python train.py --model="class-conditioned image flow-matching model" --image_size=48 --arch="dit" --objective="flow_matching" --norm="layernorm" --inner_norm=false --shared_expert=false --patch_size=[8, 8] --layers=8 --optimizer="soap" --beta2=0.999 --adamw_lr_other_params=0.00096 --batch_size=64 --epochs=10.5 --final_lr_fraction=0
Rows from block 3 of a small class-conditioned image flow-matching model, named by matrix and row number. Rows with one number within an expert belong to one neuron, the router's apart. Each number is 500 + 50 x the weight over its row's rms, rounded and kept within 0 to 999. All counts start at 0. Numbers have three digits each.
Before each expert's rows are labels from the 100 images, of 14976 (inputs lightly noised), where the router gives the expert most weight on average: "peak on" is the class under the peak; "responds to" is what is common among them. Only what is clearly more common there than usual is listed. The data: pictures of board games with random positions, seen at a slant.
# router: router (model.blocks.3.mlp.router.weight, 8x192, trained with AdamW), inputs 144-191
# up: expert up (model.blocks.3.mlp.up, 8x192x192), inputs 144-191
# down: expert down (model.blocks.3.mlp.down, 8x192x192, transposed), outputs 144-191

# expert 4
peak on: board
responds to: noughts and crosses
router.4:467556541497488526458432538477457499588478419490471514530432506498481551464543455466565512414422544472535489537519568547520451420497606483424507
up.14:497548550493506526502497526507567574572482481592463510445537519536444486593436485470444511442486592593495420509507496526470560479566532564448445
down.14:565479451580480529480568519416467570463563452503516507530406543535509516398502534552541476376525456531505461637585483499580481501518436404515349
up.15:590500508543529515393418492498590556598517558521439454554474494459500428559495551474516514479510483587448445501439493547458449582486517502509606
down.15:487522494536418510491457540522470514530486355467481536468462493402479493535513482373496463541602428495491493311504560463470515436516508517423533
up.16:541523528504491492522496379450459502415514403481529489493537504424518363610480480519489525560481466536418564512522524394454517428483399550509555
down.16:575468491508527500472474594514459510553556550527500478490440485567469369691552479529465456425486443527514510563509443556491540506447438443462543
up.17:457450508487562480498540487498467489671500585445485457500588533558532458622540577582465486431475517552566519435565546533481481637545514476477509
down.17:464583553525535501457540597394453442509456481417475544450418533536497426544553415462554523548501450463554498411519458536486511474442572568552523
up.18:450494464401564425449553533521385510534575457538418529587513512473501517570472535471459458465523523560508478498464463557465424510570573450478608
down.18:453472565403521468549472542557639511501569545558465461525533458408541515492472517538496579543434537527504501446570563589481429501453477516569507
up.19:498488474512509462567588436569444500563529605509505482502429453475469538521514425550531496544540508518482516482563536554510448475482390451503477
down.19:516545537481466441480509415515532505490522594488516495496545527551491420565504464452476510504563415485547492622427454590481452474527388533454386
up.20:411527480469486475424430541442441507552442506515529492538567524474549478517540526451515502494467482558533405521424448604442486531486515446559567
down.20:507536513520495520512513531462437513496492530582535533449517510455460530402563481458555504565506496549457485444421507722386481555473485522465452
up.21:473490535502476472493417510428472528454512380538544555514520545494527468532433487551550448653506564532410454470697514504485513557500433473530603
down.21:485564425532486500536475461436532587384550593563483454513434555575479460432528521490403585401469564488495540542603526430547446491505453542470595
up.22:515488593524483589384538495502554525412510439463548430394555462494377496502437486474401486496518433450482387456580462521485520512460535481474611
down.22:494518468568518538631523596466507492495507471459506505481466496443564522569490520582530528456498408406474478479459537470451541409531527503530336
up.23:573494547493499458505629489480496499504461552482458482442419458496498471544515483517515501444541442461505534465400531429570493450489471455530444
down.23:560511426462531504616447451558545448490491467529460544539483512462485487375552490540589507500447571439442547518507580447585416476517546489475392
up.24:465468556557516492500556540419482416378469424413519521487368579428555475531442455472543547553564482419455630456478599491407542561476540525440486
down.24:420517473530554459467461550448501429433522517440509485443616386553431521512490527417446439499529468469420555395524492509390510452526501479558543
up.25:549475483543617488501456491489525560452399532494510512518518473524547510590485544507542478519421499408512690504403532535498478567478518635546492
down.25:557529463580528514511537533439448565496393507517564473483468498462452523492448497475486483532357464360477612506424439529543446497513489366479458
up.26:456486408530513439528601535479473501463477525420531462521469474439527451546499502570579493500452475485550513523545532449474453481522505471544519
down.26:534510555525493425439492464548549509493465501573552494512593492535533529619511493641411493510438582499443548461516509450465408434536467535421568
up.27:495477447440532518409515505606479583460466486540459426446492367407484532506527511496468519510519430470569533563362410524531450459493533480378493
down.27:501502527466563490573465491554518535495595574535433508516355510506521452511522454437515494481435560482549510596599529416549500392467474490595548
up.28:567494394538505436504542572503488464611503422484559563469478497509517493527579529512537492489566471438549448564535505453503543486373483499558518
down.28:491554516528466535554531520466484473452527387526449528575587506390527488471477433565516520512497505485496485393525547297477510457545523527466410
up.29:470453516488528495492414366485528487423555534467500379522538480475503464480523529556516496432488548509466565453596507453476468362513368486446532
down.29:510534486485462497536518550536481530499609481478529516530472509573503517421465521554475461526322511501471511623608488429555445603495493515533323
up.30:511541445504615469475578526488503474412485505427519439523576503529522482576589536528527494537588482527539351492589522476564521571495547360561546
down.30:526470525508553543552465534503518410405486480488570510519440476576515436506611490524455483483499527585543410474585592547520491511500522648475442
up.31:474504371498503517596521434518543492476540466527435528475444481465423507555476561539405490541619468514531551506574457476555532507473501414465540
down.31:431485557486515517472492579538487450495559486458477514500506499574589454560508465562550501586612439452530564498525530527491575432588456521536442
up.32:455524457513558509521421480454493536448476514515482547511510679536555498580504488501430528546484523422532409481493515467463565534478495490513492
down.32:454454501506547538505501501432493490542434433480539453510611443526503501397508397495547414400567509497508522459480408480436541526524503478547390
up.33:557453580529543499534478547463521449688504544593468437458559492533563405637541520460439463493507544555604519432463488458530537578583551494603580
down.33:511572467478503550560557475442528468480463400524398556390480593443469390600528492482555547555470464502554492372439507541489471440478605491459609
up.34:533513498519408497559637510554503501415480551497494486449567496489485475393465538317438493430484418466503541498465495487506541550403383450541458
down.34:507511514483464494523522506460511495504521442469472507482505542573529392618483484287525518318517513486495481576495484501511482452497629519505509
up.35:599479490490454495575606479492441503449491558495484553535540462515512460494437484670536443491527497542521594446555495418449532544535552568554445
down.35:516531392545498555462559522525469485431380475570459527522579507460478547500449452550536516535453553558453516435518576386468499590469501497522490
up.36:518499458475512499575537488460520579456451512469481462525479498437443501563408485540490553562503523454550451534545539526511547533513491473527527
down.36:484550539472512496438502537458509572446458475464454520561464507556491461569459561542438467498454520502596479588499483543511525470454468458502424

# expert 1
peak on: table
responds to: noughts and crosses; digit grid
router.1:508545523506531500507475515550492533562456591506469483541511471420440520271500427359482485418455514527553483550537556510491529517433434444497382
up.14:541481462520508498492539496446545492539441543487489519423604520534489528460527406497527522352458446571443516439454459479564511425529570512527379
down.14:505513494488479511530527408501484513501464447525541467480458518529475504341451515417533479614551461485494479502509503388499512573525517504483557
up.15:471488472452535514533558580529524525555517481526429495622572507508475460479575548569496493585430594541489491494518444574484454568542532518513450
down.15:508525480503486526499512526490478529470546383526528476620480455530465521253509441670498520490553516501513506441500518383491484544499421515523381
up.16:512496481552504535443461578575486521462524535499476460489533503443431481537438424503484560368432506468507499537533501541489558506497468526531579
down.16:499511532482495479513521396456496504509444459530497460601532472441485613352500404370515474539599488515517475438459516355502567517511518514502453
up.17:474408475536536524513485457486479502451516469558485363416476498644506524597523554584440504406483548507489490359532490592447491494465479516525586
down.17:455554453453501545530494519478507476452540467509517582478483502408493536565464522560573518605529569499475493454505594485452492526530453494496649
up.18:557535528517568539527448547497520521507533464521422474454551524503481562501493434609544464435489508477514508573483553373505569535461541543553534
down.18:514509534499459470526526384474495495471473389472510487571541513522551525318453526431508516608537457469467492514419491564438525526558454498547424
up.19:563519406536537448507555513534477511485440553499531647573426464455439522369601560577506520631517635504499410550495531532555489508496518512485504
down.19:482547494476439522550545480461513498497508620496521455555458529472486463533468528565482558486512442437526530569424475661492499488505497518455428
up.20:458585430547563491540555558561515475541457500463506417414500475686466580547516532574420452446546487459457422338458457465519500552430472529546585
down.20:488457585573493479516475527518506493505541502456561504490442556373486497550494520542557500578497432460484458481511498623501511474433359518451561
up.21:484527557498559508556486419457592530493553552481469419516502420488491513470475505303492466505541517595436507456519434510494560506451463522537441
down.21:518496573498509534537516530545549549517505465503504481458432465619522417456500577549488438507446470456525527579488468700518528531529307508544473
up.22:491446477552469527413591614464537525595554537487445407399534496576521583616495442536486478427472463456490530455533484568463443602582465459524596
down.22:515451503471519459463500482480509468540513653496495459531530487605501406551500458432533471441510580555549496653523407538510511521517481461498604
up.23:477447536507524577381408494473516498486456598472483435466532384521425515468470507565439465488576466458525489484509499473467529502454450468547522
down.23:493469484496515569497500528474457510522487521484470565469476554438540465565520485563533474542565537480555565493550538593538557568485427545456527
up.24:509469467500506470428498577525419507554502610463424425456518485533503542508440465467510516330407520506509479440555460566516551556439561491462614
down.24:489588464498446589497512497504454469496589451523518586552480429473440421551436425411498557422545450463575521465406541389446483533501533436449478
up.25:557461507494518447562532471514494486406496406473488409455495543402519488458525496416479482436485435458523477447490473456452479423470467461517587
down.25:499497520539491515484486419501506483535454401504540473455427545578544545516492528433462485571406506536500522528498519486496524515489466469469617
up.26:455490466458462475407436494573492496537537551466463454465456492522525530592465471634516527446648462453499607411482528551541444458525386479472693
down.26:508481460507512509453497391503492502503410474554452474537508490454471572490514472517493524582321636537504516530564490375546473435466610498537521
up.27:499480426507484494472532497589516532534476371506495415528487481456525471543557566430462494560530514545581562581389497497483398456468538554495503
down.27:513539548475502511533487533511495478513607415477432595487418528520507500474542484418489498586481441501550512486522497284507446523538498507616406
up.28:564591503481467458457521529531542501465535429514513526394484516531499546477508386624449484639540530458470443572472547419509558528454420490435444
down.28:534470452517472513515428569457442525458456377458439456537492496616483494414477491572513431400560530523433461463421482536460581450522354480546471
up.29:504478513423455520516510550527448478458455498562490578504530564398468453420552471536492495519553607501491434536568517531495501494466432430517515
down.29:455484518504499450515539451545516455525473379509518541435558518326499600411429576484531526687483392463427481328526582456491475502521523483514497
up.30:479483477544423515646594458453511526450465439514487520497523487536531583439463463529551496621487425493497347552583499588494517461555596550452349
down.30:487515494490501502467490517492496492484513501508617475471434528503509429523511498181439472456476490467505525607548496513532505638469651479508562
up.31:491528502430499549422433500552518488436534597593510516545518540545480454477579471604598461531502538563580461492494436507484417477554522366487493
down.31:532563480438474508547534450514512539463577591484421517468526522508477535498534549595470570535451495507589559597495552479545412491505447529395555
up.32:489477543538462488458558541588493588403544520507483444488516501503438528536476460598413477338494517531495380542546416565582437420444488500500534
down.32:452465456463481493533463541507553547508497545567484488505626489445511561478450525679557521455550484503459514416442548566508455466535502531522403
up.33:454515495598544482551499473553486511540493530490479461459444499609483497489551579538503478412539391505451564385530450594447526477457523461430451
down.33:492533514498523551505520548493495490479420378516487435547517463551519539290518519492519512427558485491515495498417486545442511486507528535522379
up.34:546534476486505412409476621503493491427506479566521434372513538492392633476503350439463460508411487448497381538516495515476484462445479533491433
down.34:517481514515513495494478596505491500504555600500468470585433425479480443647521494637465522511569435472521524549466487477509532436491507504454503
up.35:536458443492503531507580563501440501501469597430465527437567424489418540573608507403535478409420460480528503516505463445533515527458426511489590
down.35:549478470503492534486472488544468539522545499468473509368460531508515444619515570447473463454471562508487529594557462501565522508464456477491487
up.36:498488407428461422492483506516464529533502467455454507452560520476479537436483366546453548501526410410553477504479492441505505446439531417549532
down.36:494502541482532489429454572474477550509527638544445528444588460544455553538494522464489438491525477540526469490467479494422501560494398509539523

# expert 3
peak on: board
responds to: discs in an upright rack; nearly full
router.3:551529394538474501439482461598581488458484616479509562443511536495470453608489526577405457507447499483431444431441411479434485524534527511493482
up.14:445481563467495519556465504571408406559455461485568598527492438487409494490454499474452529461468443443553512550489521458476469534441511578576430
down.14:432525511533534501455527475524518460533443421466584437557490583449562522484458430451533415528423499459525488501567466475508463481493506407419551
up.15:468568474452580509518477533497446381480420467535500453502436500518481555535596551494506495467533521587556394476448512510500509468525555657555489
down.15:468414555432575516529474484530523392498497505462455563540564591492495540475638437509546554504515476571528441506476501553467457473438520358478452
up.16:512490485503503529463440416614483490486428422508447509486523547399484540437593437477498457505443469423522510518476583366484436593463413451426364
down.16:446586452427489474445524575450466406531431637456497505523384509648487377464550485711476552453558552524623537561447536523459533499510456499447472
up.17:509505501449429587468538525499522515450472533517451475443524575439601425495557425413532498435471491388523555427397467393464475430449484504537557
down.17:520447431511483542431475508421466543443638602492482454551461503470431564415517414541480487480521535517521541565569399309547452548519560429487539
up.18:507574416468540494608456516514505454500422423581505625477426510487477602537430400470586595480458533566498481584493523444499554505505503554493470
down.18:513456533453545476454591484534545450534522550552556436505489529595537545545450551525420348487526546510428463535506502454459521475489446461500535
up.19:490517495508463522524429586511491608485506499563420508455549534474434531535553497499453519456441634467517411441474437563532510590491507424500482
down.19:482529486483437505497514634514562498514515555479577506501587502594529608459497590529483464457521518473451527505529537490506490673555473572520547
up.20:458502438550527450407565446551500439537532472489418459471477461495466453503452446434486487446484451484493543463494522339473451577506441522490542
down.20:521463469546515453470496387608451521476556471507514566419539577432520568500530482444511537582494543439466478500557490387502503492514496504509575
up.21:479461538489516459417571452534435528524425550507443370526425470438426492509513475493367449496487497569449517513553498495474559518436481462421458
down.21:449530456532439463573454453571537507531558583475531558526431522509502441573528463445547485452482484520536514601588447538473551461461419536561477
up.22:539487408514513434499548573384520531492578541513448596558507518466622518431482594561477504492552525538514459509536561510546492430483443553515506
down.22:533462455531514464481475455483517475467597562515655491449422601514554512375539569440418511454539476477488557548570509536533524541504511501487517
up.23:617567548488450481408637444485553578502540484589462563487501484454429520512573450460467616501486515496449437471518601473542493467525559470470508
down.23:461479537495439446467426488540428589543454437532512527491508517473492490530536494457503485589530456577512470479548427523546578569481582480503454
up.24:558566527531518452410623507524419457489561546424525408483553417500473493534520474529527581513508458478465421470507449479437579520548556505574550
down.24:507480461479504564496433479495512586492311516514419444525501405534420520575496434523457538550424599557476500451497502491541445486528605486532541
up.25:614453625446453445499481498529606535436471496470509438642497468472498499591443507543418540474449503428553607569538558525517482512419560465452517
down.25:586548400428414436530612518536403484440520476487506561638446526575461471564494451550589476588464626416542641541470498513457495482591567529561541
up.26:500498584492412452389468482488538523362438532511480492553521502486520484503444419471466494488472426471496451480517436463559460510456539456466492
down.26:487492434499488416532511490467466471480458551557526443530458505535463533450396539484498556510431411457520469544504586547536499526515524474551491
up.27:536490475474414516444587541445447562536540531567449515440436579514537489489421532495456481453425489435504455484444645468540516486465553430422560
down.27:386504462526441517497487536526582501493602580484545457472348544445511522530450545522482576508581533448544513557491579502535520466525504597504538
up.28:442477515477383476458594565456582487499520425500514461462460456466474583532511424539473554429491530449460482496435482463495436451502524452474503
down.28:423476512458405456603444506432460508501510470522580449534485472551522474496489447498479458517523482457524505507485467457471475516529541510484496
up.29:514483522506527534485460418533500492525507555475558509453483540461473569460432391481563482493494390497525574542511479476506550353477542493560538
down.29:495496494483507506479500634481498489497497459540551504454626488494506631465480568513530487469514514549440500499451523570453469666471542455502546
up.30:425482488495538477492481427397472582544466497544515548502451533523602487511467449484508471486553514536519409463496575529511547496530493469523456
down.30:448492534560569446512531481390514598546482525522510486471508503459400512513498504441506484520540504493526401497480441511503501498496471554492496
up.31:444452476505469500601414556475551562436415431612604607483468487488503569535521446502630476475499498508507534470442484469458459509405535474438521
down.31:459591528485491403474554475456420480444522447590496483462531505483454513530491564435434552535534466501479507520557503528417492487583516591593486
up.32:485580443460463500406538483558464460546464478429456459479422537499505540531445471468566506447442439464565434481537504526522451471547539570453543
down.32:509407561489528516620425518609556488542505505454458535482504470559436517500532509489433576535457433516557490535518439533576495492450514453556467
up.33:414517529586521521593545587537514477499400518564531465437458413547433563564574504552513507474542488518469450443466519514470528493500560595509537
down.33:478450531541467494484424367543504405390411524548491567403533526478565508494548495492523487467528542421476514507480501493553572472421550462460612
up.34:538469416533510469517421451535531531530570517523449490525618473449560460437490546511504522419520444539522479430512520489436518531462398597454530
down.34:475468539565543494502457471506486582503540488577504484537550498502463490582426440536458462465430547554447568457580452458526475457429479494524585
up.35:523559402507498414479541520445537523484539529450447541515496515590532489493476525429509563495545483502517507461530540521525614536522514504458453
down.35:520561482487480594453485479537528474507591576521510523483404490563520496483536529401480464455498453461488546582494511503474496561476476498413638
up.36:444479582418521441529559453398544511464546457538545483553428562543494455495461530472470458501512471488540516572576509514586483552498481471523548
down.36:456538536487546503456437503419464469508507531526519550529516447447506475558443477538559588458508415452538570580559438519496464508539429544487491

# expert 6
peak on: board
responds to: stones on a line grid
router.6:523534520538503515476520465611501516435486366566526538490472512537494474480532453584507519545543493504446512475553468483577528491532645526510500
up.14:617540541424487538563625486522475525633515505618465542455531579512581484512491469464483511564555408558442548521510531506580526474536485474480381
down.14:555460507376509494431488494527503488590523491601463464452459432482478451508476567485514473532549475494444495556551459473598544536512400525625523
up.15:502472480478424534509535592503491484501515485481466481431537485549506428606495529509527480427380499502514439539434471458476495512514516457499475
down.15:474475459465483477508518471477460522501565599567442477499545530483506586556489516481495483462567525494436458491464575506471509502533499442463586
up.16:504476479524496543544501531453450464532495537440525483527488543524471507523546495506548558454400501546637511512361507509509408507441585517535393
down.16:514516487511488571477519529417513452526501443448488516505484446539556474508540509483467413468395504562589499531424470421500407456552450491513542
up.17:440483421520562501480487581484407404553436488459516416509522408551501492426486521530491533436480506553515568542533480524454536546559561539467513
down.17:469496561511544500458484524502573444519516559512491565596477551478500500505555493422535469567436586560482582578576529516405495476476475426536405
up.18:423537528548522554544556484464525461531591480476514470528468595548596497606479512541471486490526505559469494487496406539454514514548541483477470
down.18:417477512552588578523536480450446469528549468490526474533483456504461502450427531476524504504560512497500441556490587468467551484482537515590505
up.19:481431477441455521460373460455450525453524528540442509533452414477483509603464535476448501554513480506556367482443476484443499578456510534534582
down.19:434587526488477527493579485432547519495482396479421568388568613514520538508462566511542523568567369482517478459431544435446543498494450478494441
up.20:456545432479503446568533474543606532549613518443469483438508466462487500532580468506510483455534391500483481560424448466454498543490574566540482
down.20:451475549512505458470454487520450511554491497465472492534556528524453533447573462656500520612428489488413471513437491443463447517554567434540502
up.21:538465501512505513451570551455520470389477485453459527465519548514501553356456509503439542465536463481479465497556556471456560466483616485435492
down.21:554483468486541507529449532478495452451609618462424524588363460610447350402493441534507467433557486491537504589520444565487533508486520487570416
up.22:537505509500502538580542479460462566576492472528545517520510477497588467565685619509569526495409507523549444478457477504472455447450601571480454
down.22:521446546506561492495527518406564495545499458507471461503431487507467531536705448480472501554391500477574455555510541487510496505513613415490528
up.23:535532437455439406547550482517474464501472538463523513635465529542554540546499536414524467406407469507482489453417430501445443501534608506565377
down.23:543480556444418385461500405510540448481564546514535527535494525522426504486501516460506526549426484447400485520459553510434431538485483503422589
up.24:539495432496423553580570464473404422585509452512471462420520470586554544622464461529498533448457460525479475435556494544467503520512478456483530
down.24:497552568482422460525467518475540437451514451463519524491558588457499540486450497528535470560543467477496427452509552398458450438517399567526474
up.25:505533414543550494457537466500530497541532410471525487560516520579461499464495559537522495503500476549556476498504517546546471512509610514548503
down.25:494588548460510499554524502564520505498396605533516486514522453548460459546529441597493492450548479512509557439335526563481489541529605500483470
up.26:454494402468409512447558453529491566631536405483572460475519526506525522524551437537426530524510453566468588471504497501469579534510572372551490
down.26:433536601475466477654459545559488625608522525438585510498489479541500521413525546435528466434516513517447564522509495515451543414528518600468495
up.27:511591504497505490519539499500456576358482475543470586562475431483444516491521436482559599529544481532461459518465436490525510468422536573563516
down.27:466450505534486436482463534521561563383445538539437400597506581547548531492540554445443360499555519476462476467496525538538467578540570464471493
up.28:458498595468527643563465496375454480575480526490541502436573434520455457500478543542480500557511505488569522497481536491479603508598540512511485
down.28:487459395498533624496586511437522482507413422558489480450517570538525497494451440613465530518453549487515554475572486446506561481389557456506537
up.29:439472514481495518460479391489489444473405507441499440466481430454490477497479506392473488515485456463521436387476437475512496506512551533525510
down.29:517510493477489478524522590484490514445379472427495453530624446600477460605476465613570541383577507484367447419400461541422532480569524511576389
up.30:579506450447577513556474450461567600596502503586522578504482530518592500513526479507389497452545551565532579513444548484624466473528533460470514
down.30:546465564458592495440493580455439564569464462601524401497520467455408505487510519486598487537543559552552550543473442509670484520449545559539504
up.31:554502513513500476450491439561516548403509478500473434544515438433471492571486559502516452540501547503474377391550482591472506481456452467548696
down.31:506478501511519505527490539502488474477597518472464611449503544405564576491464589625487589686536448503531502458523595500489501503514497518497415
up.32:522499465469496464584485462409561449558509538488482526437473611572532460569548498546489416459543494467492659395583501460536524521484571528468517
down.32:486487512482545427459449471409517507484477512471485508512505444493538505577443518367544554531516519530455380570566471507486505511515507488574510
up.33:499511453476516502465538544634492475598501438481498581530539574518501502477446472490417453493514458471350578454579531456514503498416553443442472
down.33:496436523533498519550467450587469485541492499500511434444498435466465571403464563514539587565486377468308619376547447494569413524543485595519493
up.34:543563537425552511510506497562444450479605472486481544528481502507408536540479518452480431462448508483519547531590482559451371497513578518392557
down.34:534431477426504546524474514518559433513589538490545453475520459446562517550477509447518589528470479473506559485594544540471387529460482495627605
up.35:467510520483467510568558613522516537503436502530424629503488549480510518551589472522479520556502508535519580565476480622543484563548622476511372
down.35:395513507498520474464538525529535446511520484497419444474529472530434485532575555602502489406495454535574511606494542515541439485500497477528475
up.36:540507460487452544483530518471510526515502551499451533498511526482488593462537439515493540447413439465537445421441562557527568494497498567583592
down.36:571486529512512514571477527495517525512562555479500479555456472568471455444516494556463449542500453433503563491426398545510562492470454438444439

# expert 0
peak on: board
responds to: discs on a green board; nearly empty
router.0:538517432516427481450469378548476472504502533479477542505540506409456416511482473579459510480534500443494529460448442366418530483513480535521519
up.14:526453484446467483485512507495506461443464452479406498540526519444528518545510548491437580516489482508564424474413501481486529576531521452498554
down.14:493481525487531491477512370402501419525418619543527439380612509441542577501479498408522462433519515464481503501511446554482542479533564515519683
up.15:541509473461428574393565588533526577434524487478501461507424518541515556425584536534441487503465564529434520500480397596516442536465481463542548
down.15:527541473460449462602490573539489532528574538473569474539403495611506398482537566538440508503504586506471559583389517508543456595428492522467259
up.16:479471479473525500512461657471495461555469555487457511440588535526463426585564476566469512452460620515525570475533521377477484680512486508421476
down.16:471480497472462486486545494467491500462470527500388559474495507510500345609485471474537507501537423444526447466446487699469489346557465524480449
up.17:520459567475549515591428513471558468398407546516479440561505468450542485477535652586398484490567477528520497419458501624501486496533513478482589
down.17:527512564516411512576500522538580514515488387461540534559520556528520460466437465541487516481487536427430495458550504379450485534611475500497511
up.18:564519458539450506462497468541499489468569579543473498442511490520523485562449456422496482490442510452476475510529517576467519510579529503531561
down.18:469517514506495584477487503451499494437451550519436490559563478400511571456513498447446539447545445535502493396489546436567480459489563506498582
up.19:512484519467528533502509475406492528460495603459466524541514498469472523492453529482386436581462545569531441477473440469551475501509563530537528
down.19:514476502526473535558508405420483471491559711484485540454438505474509494485461565561457521480453543494527512602581496514544449416504517495478634
up.20:530568520519465472482580508545486582600475460533525448483477481594490505546443489532565496443453550436458574383552472500544584478498452479588558
down.20:562449509537460483522427528570491570568499558508517524476536559421556509505428490417451511561462556421480574421561517567477543511490427520416598
up.21:555535463514492478470507507531521530488608580522484475456477561510549521525420488485419443441453539490459462452501539512540441488435478451449474
down.21:455509465513523532505476510481559527507716605519637526486390598400475539543534559449483501526512482503505540542546480439528498585545523509506462
up.22:559549545491584547474524465512477488582462517611477534569513570565451545612512531448458526474473535501537565460510495529485468514544518537511620
down.22:488577532448479501472550440456574406530527491476502500500509510421534567528505521566601455582523433492485440427462523503493583469564452502477534
up.23:499513479482546464558543480574512459472465454471456521604542550474481443562472541533441459542503579472515508516511507408484520525487578470509558
down.23:484546460470462504497559487405512537476472512475435483569534541552495426558502428542515521485408441414564479557383500604484525381542510490419590
up.24:536453462492549520457478480532416559537499442489537483521601479510527520628493477578462613556514666525426491573490439558492516474599581552467429
down.24:536466615551554543537520484502514500486416515515448457516485490468444558567541530463609467430535621502486466530467474481612438446443584504491510
up.25:470525435496450465499473477489554559547506527472423506511456495460524463597467553501419473547497388460561466549442431410532477613508502435533481
down.25:509482526543476540441480462520454540538473542474541519430568505470491578517512482523530489470531463486503506517519510409513513493515499564482489
up.26:568512473487500513461591560559481495448417538519458408509405440551427471523451546480563383512536367483502573398466502509495563604406482469526487
down.26:423536465441468484421629480480444574546474577533479375494504441520416531490526501526587454423481491498509442471494601578542406369502466553460490
up.27:509613513517506448592552465511584530486516469504467424459488514488475510567455519498398515549530444497507463548544511437536508594528493433554547
down.27:496404526517512444451430449515442483517434571516582513503595482462497569471516434635571487445541543518461499491496467471488493501493483539513517
up.28:500532519477563511555521442472565449514392564515465509560543562434539435503505585532414466630534490514479480469468556510516539595491485461511579
down.28:487512534516424445559547485561584541454467491535476493558494549532545405587465435531462494508461497475527416473521567495483461406519528507508608
up.29:387507540457569515562459528400514432396517542449433395497556517579508523540565446544425498477548626482549553490483522447477543544444436484452564
down.29:397475472485576550440581534471527480456544487493418586539518444449451506498587464608616549547461542469631502507501517395432544470558482527549507
up.30:503487406523519485404618554487558586508444452464542500513536487561469522502516504536501486486435544477459470493451574424493482514477485525497457
down.30:496485567533509450596420518460458531468476611514541542523467524498486548531501580541475506536478546443430518480421496546448473546450484490491521
up.31:505458543524471544484532512469518520493388409525541553446444575513510568428549491595570481506447556509463565540454564406458480437544614510365423
down.31:519502475534464473524489593453475529459493496474469495620431458569532350460544380551472493423525582560529508496521404493488462415513464518555445
up.32:494536484466402462528534523445522550588491432598591522563479530575578538490534485488535522571406529602409604478511519571508464459562571466594468
down.32:578387534427449478458473565467423550507507496543583550549509425513498458504533522455570453452522398570437479527468513556426517496458434528430469
up.33:550510483543510541505517517495513548412458517548545548534489562403560489362542499494441593519456499571521475546441493593484451475514580420502492
down.33:420527500460540512499471466575519452527495431584469516426577523325473575435471547386533513541497465508487497398527593563562428471403440533512488
up.34:445520496523526511477562471518505505530504610482430484553489438543509490517534539494483443450486467512510395428398456430479458559501577579547397
down.34:504498510546505474527477390500473482534511605500562525420502552549450513471538576476481510547460587541495488577492449453490426568506482458453595
up.35:446523593512490550518482506452491491610467448527564528448473529544510515477458487541567547632499537519497526483545579547583493444501484454537462
down.35:472472450586577516492553441476547468591521450390502574455486564544525506443421457462452519499473489488524575482465441576547452543594449568472502
up.36:540516453517551475546388505503521471479359554444500581475538516421465523387484404456499553445472439483563436560457541419495543516399490544494465
down.36:562519447547506563499436501433465527483603448450564500543385485513463456469535526497483502437621476466533473534491487444578492500483533451506379